A small rotation predictor, trained from scratch: 16.3 epochs.
Rows from block 2 of a small rotation predictor, named by matrix and row number. Rows with one number belong to one neuron. Each number is 128 + 32 x the weight over its row's rms, rounded and kept within 0 to 255. All counts start at 0.
After each neuron's rows are labels from the 100 images, of 14976, where the neuron reaches its highest value: "strongest on" is what is common among them. Only what is clearly more common there than usual is listed. The data: rendered landscapes of hills, water and sky. In brackets: how many of the 100.
# fc1: MLP up (model.blocks.2.mlp.fc1.weight, 512x256), inputs 172-255
# fc2: MLP down (model.blocks.2.mlp.fc2.weight, 256x512, transposed), outputs 172-255

fc1.189 [175 155 143  91 138 119 134 119  91 139 131 173  99 114  99  97  85 139 157 137 119 164  68  81 109 140 106 113 104 124 122 132 131  76 116 134 172 119 153  86 142 124  56 140  75 101  68 134 133  64 177 177 153 107  96 121 141 182 176 145 132 147 185 132 151 165 134 122 132 166 177 122 144  96 153 124 214 140  84 229 119 124 128  98]
fc2.189 [122  71  57 144 116 148 107 156 112  94 137 118 166 162 135 164 190 121 115 137 107 116 110 195 128 113 167 164 148 131 115  93 168  31 162 161 127 130 104 113 130  90  58 113  94 111 130 139 129 160 123 122 154 143 110 133 114 115 152 151 166 101 133 136 101  98 153 145 114 102 113 129 111 126  56 116 238 120 101 110 128 121 122 110]
strongest on: snowy peaks (42)

fc1.508 [ 96 126 113 108  71 150 136 127 145 131 124 113  97 130 197 134 179 143 107 138  91 109  91  93  58 123 148  94 208 138 180  91 130  98 200 124  67 138 153  94 113 137 104 138 103 104 152 140 156 120 105 102  95 157   0 175 165 131 124 135 147 126 178 115 186 175 191  81 122  94 192 151 106 120 208 132  65 162 134  66 116 191  79 168]
fc2.508 [168 153 125 135  68 117 121 166 129 127 179 100 158 109  90  96 144  98  67 123 117 143 121 129 101 104 124 206  85  96 102 158 131 124  99 136 107  75 146  91 136  98 108 123  73 135 115 157 123 175 147 140  74 108  77  65  92 145 102  81 121 136 101 158  70 141 129 162 186  94 149 118 146 112  48 149 138 117 105 166 149 147 103 128]
strongest on: overcast (51); snowy peaks (49)

fc1.345 [115 171 226 114 121 170 127 145 108 151 112 132  92 137 111 180 164 159 130 135 144 157  86 131  83 163 115 139 208  75 108 135 132  84 111 150  66 104 128 109 114 130 113 154  95 101 150 157 139 104 141  99  94 198  74 166 191 120 123 144 152 151 200  67 163 123 174 109 165 139 166  98 144 135 159 120 115 171  47 117  93 159 146 143]
fc2.345 [132 104 102 134 130 100 107 115 144 127 195 176 121 123 134 128 123  83 113 132 133 145  80 161 117 143  99 226 128  93 141 132 104 144 120  48 138 115 121  93 148 112  58 154  70 144 138 170 106 147 137  83 133  93 137 104 112  94 152 124 148 155 106 162 108 144 130 171 209 116 101 103 138 130 112 166 100 184 124  95 112 124 121 124]
strongest on: water (99); sunset (93)

fc1.483 [ 96 156 167 141 161  98 113 123 145 151 128 119 156 102 114 192  97 180 182 134 158 161 160 172 201 120 103  79  44 121  49 139 137 146 126 119 135 113  98  97  97 144  93  73 127 120 205 151  87 107 116 248 143 134 130  85  36 143 140 162  56 192  76 132 100 105 107 142 170 144 115 148 105 124 127 139  86 180  89 192 178  97  70 185]
fc2.483 [128 107  96 114 135 145 131 127 116 122 147 125 123 138 128 233 128 145 190 147 112 192 109 161 111 132 106  84 138 146 146 124 122 127 191 112 138 163 172  45 155 162 211 135 120 117 109 131 123 135 109 154 156 115 127  93 142 114 144 159 144 112  78 103  95 132 126 136 224 129 131 144 160 113 136 144 189 130 120 131 119 180  91 110]
strongest on: purple alien crags (37)

fc1.225 [ 97  80  68 123 114 199 138 139 124  93 152 101 138 134 136 184 127 172  92 113 115  58 166 145  99 124 142 145 146 154 146 182 151 149 121 161 113 125 155 162 114 212 200 109 160 120 190 109 136 189 180 124 131 220  92  69 154 107 127 125  96 134  99 174 108  92 143 119 139  94 154 141 122 159 142  92  86  83 125  70 161 107 140 151]
fc2.225 [144 115 116  97 112 138 135 131 148 130 165 100 120 150 109  90  90 114 121 121 103 122 168 171 144 180 144 138 108 141 103 114 108 130 107 206 109 107 138  95  90 132 141 147  91 120 163 149 158  64 148 144 116 156  96  84 126  85 127 120 164  79 125  84 148 128 101  86  86  52 180 108 193 132 152  57 130 192 145 199  97 146  92  83]
strongest on: high relief (68); night (63)

fc1.355 [112 148  71 127 139 140 115 131 172 145 112 134 127  78 150 132 136 149 143 153  98  79 124 131 142 164 109  66 135 168 102 102 131  87  53  88 125 138 130 142 159 126  52 124 109 125 137 113 145 114  73 115 120 131 158 157 100 178 164 127 145 179 136 134 108 102  95 153  76 109 129 104 131 185 133 109 197 169  83 164 157 181 133 128]
fc2.355 [126 123 190 142 142 134  96 107 135 154 111 152  80 104 103 184 189 117 123  99  99 154 144 135 162 185 119 122  72 133 159 186 141 145 132 112 121 110 141  58 110 170 169 123 130 106 173  71 137 124 160 170 168 158 223 154 151 134 117 114 163  97 115 100 157 140 128 157  93 109 156 137 115 121 140  74 152 123 141 163 156  89 142  90]
strongest on: high relief (75); purple alien crags (37)

fc1.35 [124 153 161 169 104 162 117 161 155  93 130 144 146  97 129  79  93 164 135 160 103 118 119  79 127  94 123 135 138 125  95 148 146  97 120 128 101  68 118 173 148  39  78 148 107 109 101 210 124 177 108  58 103 176 113 144 189 123 146 100 158 126 156 129 110 150 172 133 127  68 180 140 120 180 111 144 137 206 117 152 119 159 189 125]
fc2.35 [ 57  63  89 172 127  72 137 113  96 185 135 142 124 131 147 183 161 140 103 173 153  93 135 110 129 130 193 127 129 111 101 148  95 119 128 175 174 129 109  71 136  85 104 135 141 140  65 108 106 121 108 133 185  99 122  99 142 132 136 148 108 117 104 125 157 149 152 102 144 158  82 126 130 106 131 113 144  93 152 105 139  74  52 138]
strongest on: purple alien crags (40)

fc1.169 [ 99 137 163 127 157 145  75 126 106 134  79 176  97 135 118 197 101 163 175 120 152 162  91 165 151 176  92  98 217 164 157  76 120 104 108 104 118 146 124  87 102 159  66 134  98 115 125 141 105  87  32 169 149 150 163 146 138 146 153 196 129 155 158  89 114 152 171 107 138 228 144 157 101  81 196 183 230 226  64 162 138 148  72 137]
fc2.169 [139 110 136 137 120 137 111 153 137 140 116 149 131 151 117 202 128 127 102 150 125  83  74 221 155 199 104 132 133 151 140 153 123 157 128 148 109 115 101  50 143  99 155 133 107 133 138 133 139 179  75 192 144 107 131 133 107 116 131 173  96 151  47 145 124 162 135 151 141 223 172 109 121 140  52 187  57 182  63 179 135 160  79  88]
strongest on: water (86)

fc1.361 [143 135 136 157 146 125 143 114 137 158 115 149  94  71 144  18  94 190 156 164 100 145 159 145 212  69 117  66 128 157 143  99 113 143 143 104 188 133 105 172 110  77  71 168 147 138 162 162 101 138  89 230 142 141 170 147  66 149 169 134 122 145  59 126 155 108 131 137 146 168  60 125 141  82 156 155 123 136 225  61 101 135 104 119]
fc2.361 [ 96 176 153 115 122 161 173  92 118 145 156 127 150  99 159 101  57 118 186 155 162 144 120 133 120  29 123 111 112  97  71 139 172 122 158  91 116 109 133 110  97 105 123 170 134 142 102 132 124 114 170 109 131 157 215  69 139 117 179 128 130 110 104 132 149 180 163 109 183  63  92  89 104 132 165 118 143 122 145 198 119 128 132 135]
strongest on: overcast (62); snowy peaks (48); purple alien crags (33)

fc1.324 [138 106 202  96 112 113 179  90 141 133 138 124 115  84 128 211  74  96 167 112 144 148 123 118 106 179 181  99 142  96  81  96 126  91  83 139 171 105 160 126 169 154 144 119 117 133  47 117 125  81 151  78 100 184 106 146  97 104 139  98 139 100 169 167  74 180 161  74 124 136 130  94 169 135 123 109 117 105 206 136 105 100  80 163]
fc2.324 [122 108 164 134 117  76 129 132 119 139 138 140 142  76 132 118 145 138 151 109  70 130 140 131  99 134 108 106 136 110  82 115 137  59 126 181 155 125 115 118 136 102  80 140 118  87 120 185 136  52 195 139 153 131 128 160 130 125 159 111 166  60 164 133 122 121 104  99 134 138 140 127 118 135 108 107 129  76 189  73 132 136  82 182]
strongest on: noon (72); desert dunes (47)

fc1.495 [119 190 115 165 153  86 124 140 165 166 163  89 146 146  97 221 102 137 114 157 142 158 126 175 149 143 110 120 117  68 100 159 143 140 177  69 133 154 114 115 130 167 109 101 119 151 166 140  69 173 154 168 149  77 185  61  83 138 148 109  88 155  51 125 120 113 131 155 192 189  98 118 133  83  76 141  53 102  69 135 134 136 144 208]
fc2.495 [ 79 152  86  78 145 109 170 116 133 126 113 123 108 130 120 215  87 122 166 123 106 158 119 146 136 119 106  89  96 107  80 110 165  63 190 113 113 138 185 120 166 152 124  99 127 131 124 172 122  99 161 168 143 109 161 131  95 115 116 129  76 122 107 108 123 100 103 154 233 130 125 125 137  92 102 107 142 120  68 125 116 152 103 103]
strongest on: high relief (65)

fc1.173 [104 152 113 114  84 132 128 114 143 120 116 114  91  91 128 103 141 108 136 126  49  56 105 102  47  77 160 127 190 121 178 106  96 136 142 139 105 107 157 160 135 144 202 148 100 104 135 121 156  98  89 150  91 134  67 248 160 115 128 103 109 135 211 133 159 152 160  97 103  57 218 158 119 139 168 108  88 140 192  56 121 141  91 111]
fc2.173 [149 135  87 119  74 110  89 143 142 124  97 101 157 136 109  89 109 126  97 107  99 145 145 135 119  82 134  80  93 136 156 127  93  84 116 120  81 104 151 182 131 166 196  85  36 119 153 136 134 174 133 179 118 102  19  92 121 130  62  98 114 148 124 146 140  84 112 173 179  99 134 136 110 127 110  98 153 147 149 177 148 149 126  94]
strongest on: overcast (64)

fc1.124 [163 155 160 107 135  86 139  99 156 131  99 197 105 167 160  79 155 133 171 119 109 215  98 163 127 133 136 157 134 110 115  84 127  77 162  64 143 111 111  74 155 133  55 136 120 101 134 109 155  91 129 103 122 138 117 185 126 118 153 157 148 117 176 145 112 176 147 141  64 154  91  94 120 141 175 171 159 218 182 177 111 147  98 115]
fc2.124 [101 170  86 116 103 135 143 120 139 118 170 112 181 140 125 145  72 123 180 155 105 145 122 200 103 194 101 156 172  62  96 159 145  63 141 144 104 134  97  17 132  87 119 146  64 134 136  84 131  99 146 124 161 180 138 113 179 114 127 172 166 118 148 123 119 182 144  94 140  98 123 131 147 200 140 110 120 132 204 143 143 145  80 139]
strongest on: clouds (98); overcast (97); dark volcanic rock (52)

fc1.113 [119  84 113 169  66 156 139 141 128 114  95  80 170 109 164 113 115 196 108 149 167 136 198 145 152 148  59 111 118 149 116 127 115 152 144 132 136 126 145 155 118 159 143 172 155 173 151 170 107 166 137 134 140 171  83  58 152 116 108 110  53 138 146 117 160 136 163  76 135 139 142 159 121  91 110 107 106 100 130 145 164 138 148 189]
fc2.113 [152  63 149 114 123 100 125 136 132 174 139 135 141 125 137 179 109 125 165 100 120 164 146 136 127 202 158  84  80 134 139 127 116 122 165  88 143 121 130 172 148 116 193  95 128 109 160  81 117 147  95 134 126  79  97 139 111 145 139 180  82 148 127 134  97 113 136 115 113 137  87  92 153 110 145 138  63 158 125 107 131 118 110 180]
strongest on: water (82); purple alien crags (40)

fc1.98 [143 200 132 136  97  61  99 150 126 165 102 144 121 151 103 120  58 115 113 120 151 108 108  44 197 112 138  88  85 155 138  83 128  90 115 111 137  98 117 147 136 191 206  84 131 125 135 160  87 111 146  57 107  40 115 108 134 134 129  98 103 152 121 117 150 121  84 179 127  98 119  89 131 115 138 101  83 195  93 146 131 134 110  56]
fc2.98 [ 94 130  85 123 131 144 142  69 160 131 136 138 126  96 125 144  96 123 135 165 150 139  76  26 168 101 162  86 118  83 133  52  94 123 124  81 132 152 149 141  96 201 112 170 158  97 122  89 117 134 150  75 105 139 154 135 119 144 116 127 150 106 124 101 157 175 120 128  93 113  94 135 138 115 161  74 114 153 117 165 119 163 138  48]
strongest on: purple alien crags (83); overcast (81)

fc1.27 [104  31 113 162 138 143 172 142  87 139 133 142 125 107 152  53  75 180 106 161  96 117 133 146 121 105 141 107 120 100 101 198 145 110 169  85 158  90 137 136 118 107 111 128 127 112  99 149 110  95 161 165 113 143  84 117  83 147 132 132  68 159 104 111 169 146 140 114 147 118 161 136 100 214 154 148 211 156  54 111 123 160 126 154]
fc2.27 [129  86 107 127 100 171 133 127 160 112 125 107 139 137 118 139 101 147 136 119 130 155 143 165 143 160  91  95 152 128 125 183 129  51  84 155 117  81 111  62 121  66 211 112  98 144 113 116 114 136 182 116 129 127 145 149 120 128 101 170 136  97 154 140  86 151 133  80 104 112 121 159 118 157 131  88 198 123 175 108 123 143 130 181]
strongest on: sunset (100); purple alien crags (40)

fc1.72 [ 71 108  44 133 127 142 112 130 171  87  91 139 147 136 135 218 191 156 119 135 129 106  92 147 161 145 111 107 120 132 125 123 121  80 104 104  87 181 110 123 100 119  91 129  91 119 130  91 151 110 116 159 117 135 169 163 111 101 136 171 144 169 132 127 118 118 131 163  76  96 188 135  94 208 167 143 182 165 137 154 120 188 126 147]
fc2.72 [100  87 151 128 107 159 124 114 120 128 101 143 149 130  96  81 148 111 130 164 138 173 131 134 160 173 118 107 119 134 157 206 159 132 166 115 117 117 110 154  77 129  65 137 134 114 107  70 157 121  78 102 123 129 199 135 156 148 117 130 122 124 149 126 134 172 144 146  77 169 132 163  87 167 157  74 133 179 145 200 123 133 170 121]
strongest on: high relief (67); sunset (65)

fc1.475 [130 107  65 119  96 145 125 148 106  93 105  94 105 171 151 153 116 143 119 117 138 109 135 156 104 132 116  89 122 179 151 170 161 144 151 153 145 139 121 196 142 136 125  76 151 124 128  94 110 155 150 152 132 187 106  96 166 154 121 163 104 126 100 135 141  67  92 155 138 110  64 163 104  99 139  83  39 135 125  82 154 119 178 151]
fc2.475 [152 142 136  86 161 102 134 123 130 153 160 139 135 174 116 126 115 117 136 119  83 132 154 162 131 119 126  78  87  95 121  87  93  38 142 179 136  87 143  11 119 128 129 161  86 129 146 119 176 119 147 146 155 135  46 150 155 112 120 121 180  83 111 119 161 106 151 131 109  68 148 106 147 122 132 129 141  97 122 180 149 113  99 108]
strongest on: night (75); high relief (63); sun or moon in view (25)

fc1.154 [122  79 124 112 125 203 162 149 109 158 176 156 127  95 151 159 116 162 112 143 113 182 151 130  64 151 116 118 174 100 101 197 115 193 107 171 128 115 160 116 120 140  80 154 153 120 174 122 165 107 153  74 118 182  11 147 157 125 134 159 109 120 195 117 135 149 178  83 107 107 152 138 141 137 143 116 111 114 199  74 137 122 176 202]
fc2.154 [205 154 135 158 155 138 121 131 118 119 123  86  93  97 148  98 122 120 149  86 139 142 168 117 113 119 131 154 136 129 123 143 137 241 102 141 131  97 140 194 124 101  90 108 165  86 104 166 118  75 120  77 118 187 121  55  71 144 140  99 164  99 114 107 100 189 110 124 157 117 122 115 152 119 101  84 169 120  77 177 102 123 147 148]
strongest on: night (100); desert dunes (37); sun or moon in view (33)

fc1.31 [102 109 121  90 143 108 146  91 172 119 141 125 115 121 166 208 157 104 174 110 155 187 121 146 124 171 105  74 164 113 145  67 123 131  83 136 117 170 136  62  81 171 145 114 115 160 175  98 138  98 109  84 136 123 181  93 138  92 114 140 161 105 142  86 155 107 128  80 127 175 149 129 158  71 116 164 104 123 191 157 122 157  99 222]
fc2.31 [113 117 204 156 133 106 112  95 109 129  89 149  99 164 115 175 208 129 137 135 139 131  89  79 122  97 152 129 178  97 105  50 122 134  98 152 165 147 140  90 146 142 143  93 186 114 100 139 120  32 163  80 161 161 173 166 157 131 145 147 156  88 223 112 142 138 156 106  73 123 138 143 128 130 152 109  34  97 158 139 126 112 130 150]
strongest on: sunset (67); snowy peaks (59)

fc1.8 [108 122 132 136 104 115 114 156 150 161  57 129 137 143 124 189 106 158 151 128 150 167 129 114 124 117  75  67 227 134 161 106 134 150  79 123 128 153 120  75 153 153 163 123 158 122 119 117 110 105  75 172 112 149 226 125 103 110 108 179  88 135 189 106 146 150 154 119 176 181 138 146 105  59 194  91 106 180 106 108 122 167 133 126]
fc2.8 [110 144 139 128 132 113  97 134 167 127  72 111 119 141  87 174 137 141  94  94 100 117 129 139 156 137  90 122 148 157 146 158 114 167 153 172  86 123  77  95 120 129 195  87 141 107 171 149 118 159 103 187 146 109 159 117 111 104  25 151 111 122  48 108 163  83 104 146 160 147 116 121 132 120  60 158  67 166 122 192 129 141 100 150]
strongest on: water (92); sunset (86)

fc1.160 [169 107 192 125 173 106 140 136 152 124 120 130 115 139 157 183 147 176 141 125 133  97 141 135  79  90 150  71  91 159 151 118 118 153 107  71 150 157 145 171 173 184 107 132 146 136 155 167  96 183 116 186 117 154  91 105 146 151 120 113 138 160  91 149 134  96 152 127 167 167 101 123 136 100 132 158 104 114  24 176 141 131 121 125]
fc2.160 [140 124 154 142 198 125 137 122 108 148 127 119 131  84 151 117  94 133 172 118 123 158 133 118 105 142 180 117 143 121 148 123 112 140  77 146 138 136 132 113 105 211   0 145 156 131 140 122 154  84  47 143 153 153 142 126 139 126 125 144 140 114 143 101 152 180 163 133 106 101 150 133 125  80 163  93  96 114  76 175 125 112  84 193]
strongest on: clouds (99); overcast (98); fog (61); dark volcanic rock (33)

fc1.501 [135 127 183 117 150 108 117 105 106 121 117 140 136 110 123 183  75  88 139 131 163  75 139  72 128  80  99 130 167 139 104  43 126  32  59 138 173 114 118 126 150 186  86 141 216 127  74 124 126 116  64  93 115 136 174 140 124 145 158 116 131 135 131 160 125 153 112 124  94 178  83 123 153 221 122 209  65 142 183 125 139 104 112  51]
fc2.501 [154 147 199 149  97 150 126 135 137 122 157 153 128  60 122 144 101 111 158 152 144  90  92 111 124  86  98 115 120 104 139 135 124  13 191 136 134 105 115  61 154 106 118 115 126 110  87 129 139  66 111 125 142 150 125 149 137 133 167 150 119 142  99  91 168 155 159  92  95  94 163 136 121 219 149 164 135 143 120 181  98 165 111 131]
strongest on: sunset (77); snowy peaks (36)

fc1.22 [193 110  72 152 158 114 117 140 142  99 135 139 124 154 105 167 131 123 118 102 126 141  89 188 159 161 116 109 140 144 201 173 138  96 186 120 185 211 128  27  83 159  62 127  82 143 140  49 124 114 144 120 159 126 115  81  88  51  88 158 137 127 127 118 115 118 158 130 153  95  71 168  88 121 167 143 139 137 108 157 119 136 145 178]
fc2.22 [225 242 152 108 141  93 142 142 152 139 126 110 142 142 129  91 123 121 170 139 108 111 109 128  93  49 136 126   0 146 121  99 106 120 156 139 117  84 113 135 162 114 139 136 120 158 133 120 133 170 134 138 107 133  79 113 109 127 144 122 130 129  91 130 116 133 114 169 240  45 110 100 147 146 108 149 174 120 164 151  97 114 173 137]
strongest on: sunset (82)

fc1.144 [150  51 158 153  92 136 103 127 142 105  94  93 164 123 174 118  77 105  61  92 126  83 139 124 123 102 183 111 213 160  93  80 138 124  96 183 134 150  89 181 114 157 183  65 198 125 133  96 124 122 124  44 135 191 129 134  99 105 145  94 113 106  91 153 113 112 112 119 125  98 186 105 138 164 112 128  98 128  96 161 119 133 169 111]
fc2.144 [123 111 134 102 144  76 139 141 160 123 108 105 168  90 143  80 102 134 107  98  83 118 133 176 137 163 120 143 131 141 172  68 134 179  79  77 104 110 107 181 114 137 121 133 101 130 189  59 132 131 128 140  98 121  90 121 116 131  78 104 117 172  87 153 170 135 115 176 167 166 124  80 149 122 118 114 151 151 205 129 130 137 135 134]
strongest on: night (83); purple alien crags (63); snowy peaks (37)

fc1.454 [182  99 124 115 171 166 115 126  89 114 144 137 110 169 130 178 122 131 127 151 117 165  88 213 129 213  92 122 213 116 158 121 136  92 177  83 151 161 131  17 134 137  38 142  76 117 123 120 118 133 124 146 137 108 159 100  83 144 135 189 123 142 155 133  77 118 152 109 167 160  94 148 121 110 146 113 130 172  49 186 117 142 133 154]
fc2.454 [130 170 119  88 130 110 152 140 118 139 133 143  84 160  97 168 154 100 162 163 133 132 116 172  55 144 126 158 120 101 112 115 119 146  94 151 120  92 127  98 140  98 197 155 101 128 127 167 129  98 151 157 148  77 151  88 135 115 111 123 150 144  97 114 110 178 141 146 251 105 161 133 143  72  84 166 132  88  85 145 111 118 172 133]
strongest on: sunset (99)

fc1.119 [144 128  48 120  72 146 161 126  81 123 111  83 114 180 118  59  83 163 115 142 119 144 146 122 102 108 137  64  88  89  47 175 127  65 137  87 157 133 157 151 130 115 110 144  92 157  93 149 108 128 165 172 116 103 103  68 168 177 145 124 141 138 150 122 115 145 152 118 134  83 194 143 120 133 138  31 177 120 114 168 131 123 156 108]
fc2.119 [173  66 133 149  98 116 122 145  91 143 133 150 160 166 119 142 112 131 106 154  94  72 156 160  93  78 130 145  98 112  62 171 110  55 197 128 167 105 116 106 164 100  52 146 100 136  87 111 107 201 141 123 129  84 132 119 137 144 149 121 147 121 143 126 120 112 179 125 105 171 160 122 134 141  94  69 155 137  78 129 120 141 117 113]
strongest on: clouds (93); overcast (88); purple alien crags (53)

fc1.221 [ 56 138 144 148 155  79  95 133 121 152 119 160 146 139 110 207 241 127 122 123 141 136  98 123 138 169  94 184 203 122  83  91 130 121 113 146 115 116 120  84 171  80 109 114 127 102 100 158  99 129 119 155 146 121 208 157 154 142 154 130 121 132 142  93 133 110 116 100 109 187 104 102 142 103  93 181 103 136  73 213 124 141  85 143]
fc2.221 [ 82 135 160 127 170 178 142 109 156 121 179 112 134 116 118 190  72 103 147 133 127 142 155 189 120 209 157 165 151 127  75 164 150 176 114 124 111  92 119 137 133 116 198 125 170 122 154 137 134  48  94 147 135 149 200  75  86 118 133 122  93 136  85 107  96 139 129 125 170 125 182 120 135  83  69  85 229 151  26 176 111 114 144 112]
strongest on: sunset (90); water (72); snowy peaks (38)

fc1.485 [183 159 116 126  85 157 108 152 131 132  93 129 153 155 137 107 115 158 136 175 169 176 123 121 128  87  99 130 134 135 124 105 142 112  89 117  87 141 152 103 125 126  88 131 112 107 134 167 119 147 152 142 110 123  87  71 116 131 134 120  95 202 147 124 143 139 119 142 149 165  93  86 112 175 116 132 193 141 121 177 130 183 132 140]
fc2.485 [143 118  58 133  98 172 103 123  83 109 172 150 101 200  93 102 122 125  89 154 162  92  94 127 104 104 129 176 163 149 146 191 121 134 155  80 119 143 105 153 122  93 119 145 149 135  68 129 118 140  42 110 122 148  92 125 154 146 132 155 132 178 129 121 113 128 131 143 110 100 122 135 129 178 125 101 161 139  24  91 124  90 153  95]
strongest on: sunset (66); desert dunes (42)

fc1.415 [139 138 162 118 151 124 118 152 111 117 116 138 128 163 116 169 132 101  97  92 115 130 145 139 150  48 117 118  57 151 118 163 145 127 164 156 147 219 163  91 142 143 173  88  98 114 105 125 148 103  74 118 115  70 137 150 174 126 102 140 104 139 137 104 115  82  80 124  99 177 133 123 127 158 104  96 179  59 157  82 121 127 150 159]
fc2.415 [ 96 152 170 114 115 116 100 120 103 131  94 127 122 161  94 106 100 142 148 119 141 128 129  92 154  52 100 108 134  96 125  59 146  60 156 141 159 141 110 155 118 112 178 118 112 169  74 137 120  69 152 149 162 113 188 146 163 125 118 137 114 136 156 144 164 132 145 114 128 134 126 113 114 157  58 111 141 110 121 124 146 117 153 115]
strongest on: snowy peaks (70)

fc1.393 [163 108 179 149  59 119 119 108 122 123  94 105 139  82 128 128  85 119  80 147  99  84 119  78 136 105 146 136 120 144 116 113 113 140 122 157 103 106 120 182 141 167 216  93 159 113 137 132 120 136 119 111 112 145  65 193 100  87 137  68 112 130 146 134 115 122 123 149 127  73 188 151 126 201 164 127  79  76 229  78 120 103 130 136]
fc2.393 [114 105  79 115 116 100 136 125 158 102 122 125 156  62 147  73  76 148 123 123 124 130 134  94 127 128 171  91 103 107 122  26 107 137  78 112 113  81 113 225 111 180 178 107 101  94 163  48 115 167 195 131 118 115  57 110 108 132  54 103  81 141 134 145 106 157 126 147 151  84 136 131 121 122 145 117  83 138 253 132 152 101 124 146]
strongest on: purple alien crags (87); night (83)

fc1.241 [ 79  85 133 148  71 148 122 143 121 138 116 106 139 114 144 130  23 155  63 122  77 105 171  95 138  57 116 107 144 137 107 160 132 112 156 129 134 122 120 182 107 130 155 123 106 136  82 147 106 180 113 159 122 113 156 107 189 176 138  72 103 142  68 125 188 137 138 160 148  35 126 134  88  94 130  91 129 125 115 140 130 139 143  93]
fc2.241 [100 170 101 126 113  84 143 102 124 147  99 124 154 104 105 156  86  96 120 130 140  72 136 138 132 137 115 150   0 135  77  72 117  64 132 161 152 137 119 132 175 108  91 180 102 167  99 132 123 185 178 180 118  94 163 161 117 141 134  95 140  78 149 106 168 105 130  85 125 139  85 118 132 132 149  83 154  78 210 138 124 129  70 124]
strongest on: overcast (61); purple alien crags (53)

fc1.352 [189 141 108 103 115 138 106  99 158 122 130 156 109 157 137 117 172  81 178 147 156 172  96 101 111 135 142 109 106 168 199  44 116 144  86  87 113 167 175 130 128 158 116 123 117 134 168  74 125 134  93 102 124 146 125 147 109 127 109 178 147 149 154 158  53 114 104 123 109 198 116 131 133 105 134 125 239 187 145 165 123 160 137 171]
fc2.352 [ 53 129 145 125 129 135 129 130 122 125 141 131 145 112  81 126  24 157 136 145 179 148 129 187 175 192 108  84 126 128 135 159 170 180  88 107 140 116 171  64 113 109  89 136 137 153 151 122 123 135 142 157 133 133 156  77 137 117  94 133  68 138 116 126 153 127 156  93 132 204 110 155 122 109 170  78 172 185 187 141 132 152  65 132]
strongest on: noon (100); desert dunes (59)

fc1.372 [131 121 154 120 118 124 151 124 114 152 142 143 160  90 155  80  90  90  69  97 111 142 141 139  85 180 112 103 172 164 100 164 118 101 162 183 143 147 120 142  94 246 133 106 186 133 142  90 128 111 155  87 125 175 142  90  82 116 154 129  82  77 106 125 168  78 157  94 103 168 196 110 119 105 137 128  87  97 158 123 110 117 140 143]
fc2.372 [112 162 148 136 116 112 131 124 157 126 101 114 179 125 124  48 108 149  84 110  96 148 190 121 164 164 155 127 130 149 126 152 113 100 158 125 105  71 108 177  87 153 145 122 140 141 186  21 125 181 100  87  96 126  73 157 120 158 129 105 120  71 119 156 128 131 143 130 112 174 125  91 150 100 134 101  89 179 143 123 125 143 154  59]
strongest on: night (96); purple alien crags (70)

fc1.434 [167 173 168 156  83  99 110 149 142 133  70  98 123 167 146 171  98 130  71 122 132 123  90 105 164 213 119 132 111 123 150 195 121 124 166 127 126  94 110 162 117 151 150 103 151 122  74 114 102 129 150  95  99  99 170 135 133 110 106 112  93  95 142 126 124 102 119 177 151 118 128 108 113 117 152 140 146 108 144  58  99 160 161  99]
fc2.434 [130 126  80 134  76 138 127 105 123 119 166 118 145 136 108  80 146 162 146 182 136 157 149  64 128 126 158 130 106  93 100  73 113  63 128  98 138 103 152 117 108 167  59 179 116 140 151  74 106 148 167 127 126 122 153  70 116 125 100  98 157 113 141 117 133 194 159 141 185  85 104 131 128 183 159  59 139 196 146 147 123 138 166 126]
strongest on: overcast (78); purple alien crags (68); high relief (63)

fc1.340 [180 135 190 121 183 136 147 127 123 104 118 156  91 166 118 177 150 148 148 111 157  81 103 149 154  85  82  88  76 130  85  97  94  89  92 123 137 168 144 120 161  33  43 111 160 109  93 131 113  82 115 113 161 133 154 217  99  95 117 161 138 133 201 120 130 124  86  88 105 180  92 124 146 202 134 146 141 107 163  44 121  88 152 189]
fc2.340 [154 115 202 150 185 121 101 122 135 130 131 112 140 188 106 131 126 141 115 118 156  93  93  91 121 223 140 173 105 145 226 133 112 138  73 128 155 139 143 135 172  95 150  74 149 112  64 126 116 123 115 131 123  98 182 150  92 127 134 126 128 172 172 124 109 136 147 106  93 172 126 140 131 163 131 248 142 126 128 123 143 102 128  86]
strongest on: water (76); noon (63)

fc1.502 [122 161 156 157 128 134 124 113 103 168  84 176 110  57 119  99  93 141 178 171 101 165 116 142 179 140 114  90 175 143 101 121 124  80 140  89 167 106 128 181 127  78  48 165 116 123 134 128 117  93 136 107 116 163 137 150 100 148 182 131 106 145 137 126  86 151 149 114 136 128  75 126 132 109 193 110 147 170 172 103  92 133 125 108]
fc2.502 [138 129  93  98  90 181 138 114 139 108 156 130 105 129 160  91  69 116 177 149 158 158 124 145 131  95  79 120 191 124  96 131 146 107 135 130 106  64 125  92  76  92  94 154 161 131 127 118 136 104 116 109 149 158 148  67 117 133 125 152 183 117  97 112 185 160 161 107 132  53 111 118 111 181 153 102 191 106 104 163 115  98 136 113]
strongest on: clouds (96); overcast (80); snowy peaks (58)